Rows from block 6 of the image encoder of a small contrastive image-text model, named by matrix and row number. Rows with one number belong to one neuron. Each number is 500 + 50 x the weight over its row's rms, rounded and kept within 0 to 999. All counts start at 0. Numbers have three digits each.
After each neuron's rows are labels from the 100 images, of 14976, where the neuron reaches its highest value: "strongest on" is what is common among them. Only what is clearly more common there than usual is listed. The data: simulated fluorescence microscopy of cells. In brackets: how many of the 100.
# fc1: MLP up (encoder.blocks.6.mlp.fc1.weight, 768x128), inputs 0-63
# fc2: MLP down (encoder.blocks.6.mlp.fc2.weight, 128x768, transposed), outputs 0-63

fc1.460:459518436408539523528425516477501558583484609522503454519451463438518526501447513513487535465482513537498441425472442578431421511553449538509569447535487500563447515450461479572477552517507528
fc2.460:494468433417413500614477530537479505475466576408438451399398521495438447498501569453530586561472446494523545467543492498485496569562420437523527550549524503559553522454481461463425521512507491
strongest on: fragmented nuclei (32)

fc1.322:479561634384440518475546423506577519419515581519477581548509585425526566586528442477508511517527523600459423468419502558488440486554502526424513521564537497531440539482509472549444499516452493
fc2.322:594419433460416395471487409448495561493508536467558444448516537464510549457573411517475488494549498524534521424477485525345463510417469461479452508441492420498528519459429436521467448474528580
strongest on: long thin cells (50)

fc1.229:502549505480557448444492605474426464507423458626564465471452547477516480452464508569470552558605422475515531505503496415452580561532502442526493492549587537479432519466416521652524515416594543
fc2.229:426469468458432490600546578389486489488485422476471505442545542481535543551403515495498589581514507480520556379483505495474532497502527487418565497461585540477483477397419565527533609520413478
strongest on: fragmented nuclei (29)

fc1.247:492614473513579517536518562488567502481417540427463456459470535470493468502569456408503492520460499511517503478451547509466458444418552463417433435475546459602436475533447485490435510479408504
fc2.247:450520502561505560495486530538491521551514549495524583512505439514547543485437589481469523592432494540485444504494466450518511538394420454537426479517551452556537558448539470466405406526510407
strongest on: smooth cytoplasm (33)

fc1.540:433522500426500537496537512488439508580553377460529466480555459449509570524608542477558494519443509505481468502529586486526508562473600546524525389488403513424402506499486502495507456479470426
fc2.540:460556491561418462473486510560428601442433545551501610488550447504557453588448556497529548536442601412533485524504506436452461440476463469492448482488535453533452502489397496510453422510589466
strongest on: crowded (65); cells: ten or more (65)

fc1.670:565472475614417608474515492481501500548516537543516487510487446462490502518504566475496431517524505444547505523507499403487492510512429482522583524470449464562472495420446530524420551509501515
fc2.670:583542530421391605564513476458503546501382501455399464422470549520544513470508542507538487447537422423516485518550435458537498497599544446426488569588523464568521533479485465488444439490413501
strongest on: few cells (91); cells: one or two (91)

fc1.152:355578543562465444441543507435478491500508513491475596517391583517500440496572422503482486497478510636519527515532393542484495563541523518478482449510422523521455521510511482510480524529464557
fc2.152:457488569466441475442518573530508527508398451542544541605478496495509535520459557495436505430450522509510539484554494540515356478572411496494480479489530477559446456495485510463555527405454507
strongest on: fragmented nuclei (30)

fc1.23:517468465429387493468567528552489496508522524446535410480510442460455463414526543504499481444515474474502522501554447521544479592495515519502459498517461448489518544418498525472488448506488549
fc2.23:447515498525505451526481504449520508457498544502521540427623488563469562530467541570540525438476478537521394447447550408479482422475399477517574474585552519466494433501547515484577507503483479
strongest on: membrane rim (39)

fc1.411:492436468494434537488455435466477504502543571548459453408445506521432513526518553480566551513433517528416429472525388450546468495508478487416492480477468548402540517520465488554426605481497435
fc2.411:510397474531457520425526528486560457447457547473505521537459481414448445450539458479580525517535449469507400495570439448416483369427531478552447441412504484501482540492497542451512478484602517
strongest on: crowded (88); cells: ten or more (88); smooth cytoplasm (34)

fc1.142:590520573498503579528559451548573507498468554515571474492494484469454456497493452587469518507397454445525584493415424550523532569496524569426440391450522502516447599539525427474513452522482587
fc2.142:493525461519500495506549605511470433555519530609517449493557496539537546417522464430358521556507574451566452459449561493617461585403463469523520516503548590489524505484530429438405518513454521
strongest on: few cells (57); cells: one or two (57)

fc1.744:467444496391399591455527623493463484465514486515543416573445561479445494497573421509487559487541508532539555565522508515550524496424527600476481502451490571542520449486551525513490549592495503
fc2.744:396514506591533488481495478533475425503502539560531571587538529482479526544420542522431478547464533444489420490483491530398533540540531544362461493457531556498580511493477494498479480493513447
strongest on: few cells (67); cells: one or two (67); membrane rim (37)

fc1.543:490560431361505475528531452426473533377456469466494502485528496512605534499509408546480502484532541487469504469480473504426507490501547552554411374504508525591522486493503504507443571446522410
fc2.543:410460497495484452518444462467460489434529552511567480429544520619600512393460436452472427531554522445492583485530539568512500521478501468403536450564598486522605493470493483429502527581392531
strongest on: smooth cytoplasm (42)

fc1.223:411536499479529543469490500571554526523518609517580466454539472591599518506552453526394481494553488500429491428591522468465474525512437548393533509463497524394568426543439533438468505438424435
fc2.223:476483522473478525496508452476459572495559620501461548505561421543470497602605506376444460432528571459523560503481413539463418458460495519572569456480546397463565514541495498476362505568563453
strongest on: crowded (75); cells: ten or more (75)

fc1.640:484430425484579481506540414428517568432578645486452562420491552557420484475514527534567528474510532481337445456454512470548367497467470495509559495519477640500462589434455587538483519449491419
fc2.640:487529445452470418502421480520531506530504502465503386477495554434568523424524455525555507456604386573552550457508481448463519393455512501566478487463415471610524547513500519451461362457532478
strongest on: crowded (52); cells: ten or more (52); ring around the nucleus (29)

fc1.397:358573490445536550473587538529488495524527528442486474592524423406547543400521498531559512503475427419512579504401513402550491540480500479545455484473474455513515556503525421446453462498512574
fc2.397:466481457594585587467520528598448486476599452501563569442530477537453495449324486628508502487512546499522417495558496488471511514544416485505585428418494542538497548564455504481585504475473486
strongest on: membrane rim (30)

fc1.724:460494476499445524458440512466494546356461520492452514370502622424557448565504472516466443488521484496477579456505460452509472539488480448500473548465497506448596620631474444472446466510529507
fc2.724:392471506499515439490547528510426542444404543480529516611559476518566590497535474496506559412511469461488546420533509488448529483397470504508484538488559482465518464482416525569421567506514477
strongest on: long thin cells (64)

fc1.134:481478445439504488577422505562489406484468513558487484484410397512463490450507556472527508639466656597525564457450522536491386442506515450512531523449417466452475449482552468474493490518461451
fc2.134:593463478535507517468413554514458515370533576497432505465440497483574537442464559501505471498433373529526478464526571468614472475502531467494497540514425473486440591491488555566467455601463620
strongest on: cells: six to nine (50)

fc1.46:439412476553518478429518565476445561451531522467570399619563503522497503454421410508492463495608376504514485555421528417512559565492466493524581486481528542544474499500460497520499541429534420
fc2.46:524501531481481535514520570494494454451511462510442394475541523422510567532478484576488538519517438549446442581527531504449555479464566551444542588539495517457524594532393550548557564534566589
strongest on: cells: six to nine (58)

fc1.492:493522551429587509532453534548417499462567519517455546431490541490469425531466518505428595413483390495489583518475545532507465493488437616549497532424500463486501407545586548487435475463519475
fc2.492:524469571505559434514415529453518556487437474479532520584489543468480611576504455470515477362493518565488508514545613519517540564524524590468584554595521564410508572467375534549548534541508542
strongest on: long thin cells (44); fibres (33)

fc1.614:561569435513457545506449482466503516403504496488545460511470525584537511490450447447494497496426437493508511453437402501540546402516554507522526330456597437539491503512558532587429566520513597
fc2.614:453469518456567554475540494535499515423535433551567613548582472532552420483523506483479578540539452483486571516529550543521453520465549405458431511530473457564474594531507519484505530467537475
strongest on: fragmented nuclei (31)

fc1.512:443364538537526438533526533496487453510603485530430535565522404540439541470481463524479458604535471538522478555497479561447456500543547496419479540478460463492525580494504531517583452510518543
fc2.512:532542443565485554476557469491514575521546552500506480537450490543480512446594575560567547454493494521476469504467550519387520500514495467446484498514510442495572488448533514509493326506586505
strongest on: crowded (94); cells: ten or more (94); bright spots (40)

fc1.93:571418522456458516500457516500501504473480540592481556530485536557488493548556515451467509524453482438488484569526461524540469686508508493544418546496458516476453509477478514442532545489574420
fc2.93:457494526499540477490482594429509513489496499524488552445528504376607427544497593569417476552447493494570480600463535562499459449491551580485482488415481434508495578571567461486537566497578528
strongest on: smooth cytoplasm (49)

fc1.662:531472568610502478410486536465537508367588516457496509606462481480482536561422439530451476436437443648494454534511453508524501497561487449488529470453581510511527459515465503568587465493526454
fc2.662:529534559491538531518558537491624445434467459520470396447414466532443480546547483472468516515590522464463479505554490472479460461532589513471481483654431373489545564498430467525425504509563552
strongest on: cells: six to nine (56); smooth cytoplasm (30)

fc1.487:431515450457499489418450546498496527539535492527488548516379570509472445504532514510568432505576459535493417422552488470512475468552470497527523566473484440532558472559599470510565542455495584
fc2.487:560490481453508550512423562459555472525601471544489533548555566557546438579521490516482532511427484431513410515514502479452514589554493488491416409580412515497516561561511496451585512506502573
strongest on: fragmented nuclei (64); few cells (50); cells: one or two (50)

fc1.552:457406522522506477490507484465477497564511374552455542569491545549532603506555439444531505474528476511525536464547486331476521457567529590491486541488481450443498548475527539488436514548450490
fc2.552:512475565502427486527476512392548480538404491464493440569446471476424493475521516429412502439463509436608526468496459551458405436446396518519500493486511526587476531502485507507448550536520560
strongest on: cells: six to nine (56); yellow stain (48); ring around the nucleus (34)

fc1.54:539552442512512454428435562522501536496546546466477396619461518510488566547568491497498510437480416547491525518563556528514477594502569478566529459514439469545445531531549458575485514480454435
fc2.54:476498495417516482541567571532607466581553481513557542480498657450551606542442532551498493455557535522413550518493531531479487516477483508512500475566608468569506514546486503464533528536535487
strongest on: cells: six to nine (52)

fc1.173:513486521513524497542542448553489502438505594564467576583502443508439507592451549457563536513504457534450535430391375559518491589593447501524497443458446424448486513422464565500458543578480438
fc2.173:501563411503504434554522582397509373463525525486559560509469457549514566494499530491475536444472546498507404510463417514424498444524464542415482514525436486572431477501505467588561507466521602
strongest on: membrane rim (32)

fc1.644:395542601550480538479560482464455560442525477544465470416440528530453464452538487512460521512500534469407526458484496560505437567517477432563447585565418506474591617610476458494467439450498471
fc2.644:485413514619434505496481442487455494490442506463579551493499566534450607458435536522565504513580459555526434445473461528527512492382523571501516597490527496464517469538419461511439454562510446
strongest on: cells: six to nine (51); long thin cells (38)

fc1.399:602463531448520571632460510508404480532507535528529464434449536513500418503444489441470516540421400281486531640533540610578520398515530492515534512525510404470531397514473486461497485498502449
fc2.399:490520507496580585599443500501436418554474504547552584515527607539467501552462620514445589466486474539547493565543473549419482484583565510473513572503569555514474422458583471492540470460534497
strongest on: membrane rim (57)

fc1.498:385454524548453424408531516523464439481518559506506493488545560399538469553501494526475523486607514477560511522486517372548473553477553495526510566489480516497537581409571521498600432712524467
fc2.498:488501476533560463490528573495449446533576418483552517536525514462432588541441437581532495337430416551583446445533503523471423487529472547462508552474531532483437498542491440587546535477436459
strongest on: membrane rim (45); ring around the nucleus (40)

fc1.32:370593468518451474527488521477385459545571411457517521468496529493505447511524439519542458469476526417525487648462472379487487516610519488429551581527572377493552586485485551443582492520383516
fc2.32:573455474480521477455462486501414499475485497504518565561584511446484482541554490491486522494536526533560590553540469416435461448480517494501631510515470532468504487511567436508521523557676535
strongest on: smooth cytoplasm (34)

fc1.135:514451498557557527519565513526472486512518415500533562497470468549509546451583529539557583483366603543550564462575469509409410364507556494444516572446446483597544444490453528482520559550449519
fc2.135:470432453521457508565462517565409610482498532464462429514481527437546528541591531449496474528481548553582565553530488506608520464524498549548497499532521492540447657577500498492457487519476493
strongest on: smooth cytoplasm (32)

fc1.458:495492469510564454473470429401510516518543537522446542410520591567477526493507542524417511556462497580526522549447461478495540482491496544461582583462507591570550591532467507455431534498478484
fc2.458:448507525540471464474529457453554412519500415526505470487516516495503513449427480499494581446550437520485479529460500518519512478567436569477562492466567475495400654593459444521400493424547407
strongest on: membrane rim (44); fibres (32)

fc1.160:534553480428512546463510618556457490536507489474516497495503492365634581573508433581477502425467540481522533465553468500419537475583518498484427503560475527487524476483491471495597492458438492
fc2.160:567557406509436481424432476610395472513497506512427398435534538575570524602468567505498485496560573486473548454616491544545499504469445590387527477556549455335569554524394475622465550536494468
strongest on: fragmented nuclei (34)

fc1.602:454449497554492477448443503534549493481548556461488486491583518504520520464512493495487501565414507440492408599571538515387526502438554327543486501527458517486529551485498586490441450507514554
fc2.602:516613542554528514487553490575440541566490512520434572514479510471385417589501517547444499570433523421549470443491498521446478448545421452426521521513485414516550417435508561441500477609530512
strongest on: crowded (65); cells: ten or more (65)

fc1.143:530429546403536534438428509543459497588486484514493518457472516438504403460518538511445542427519495614472506466446503395574464578458544516450514444566445517503541504484491549455484436445492627
fc2.143:557573517536449518408459554536552462472448430451481484509623483465545495440474481600475477440449444482574431528419514491489474548519502549472562412541560548511512482557597334466433456506530522
strongest on: membrane rim (34)

fc1.749:558515461477596443486565575440478479616597538430523572490566527564287484535547510418581449467466512489522483470524489413503523525546531458554479465518503496497513464519436550559524481490483438
fc2.749:562494523507453414505366492457596499532501465539558502612489530503506541525587520510565469480412570572481499455504494507498513564569518478551387534502454478453415486546449470589491521484493461
strongest on: crowded (70); cells: ten or more (70); long thin cells (52)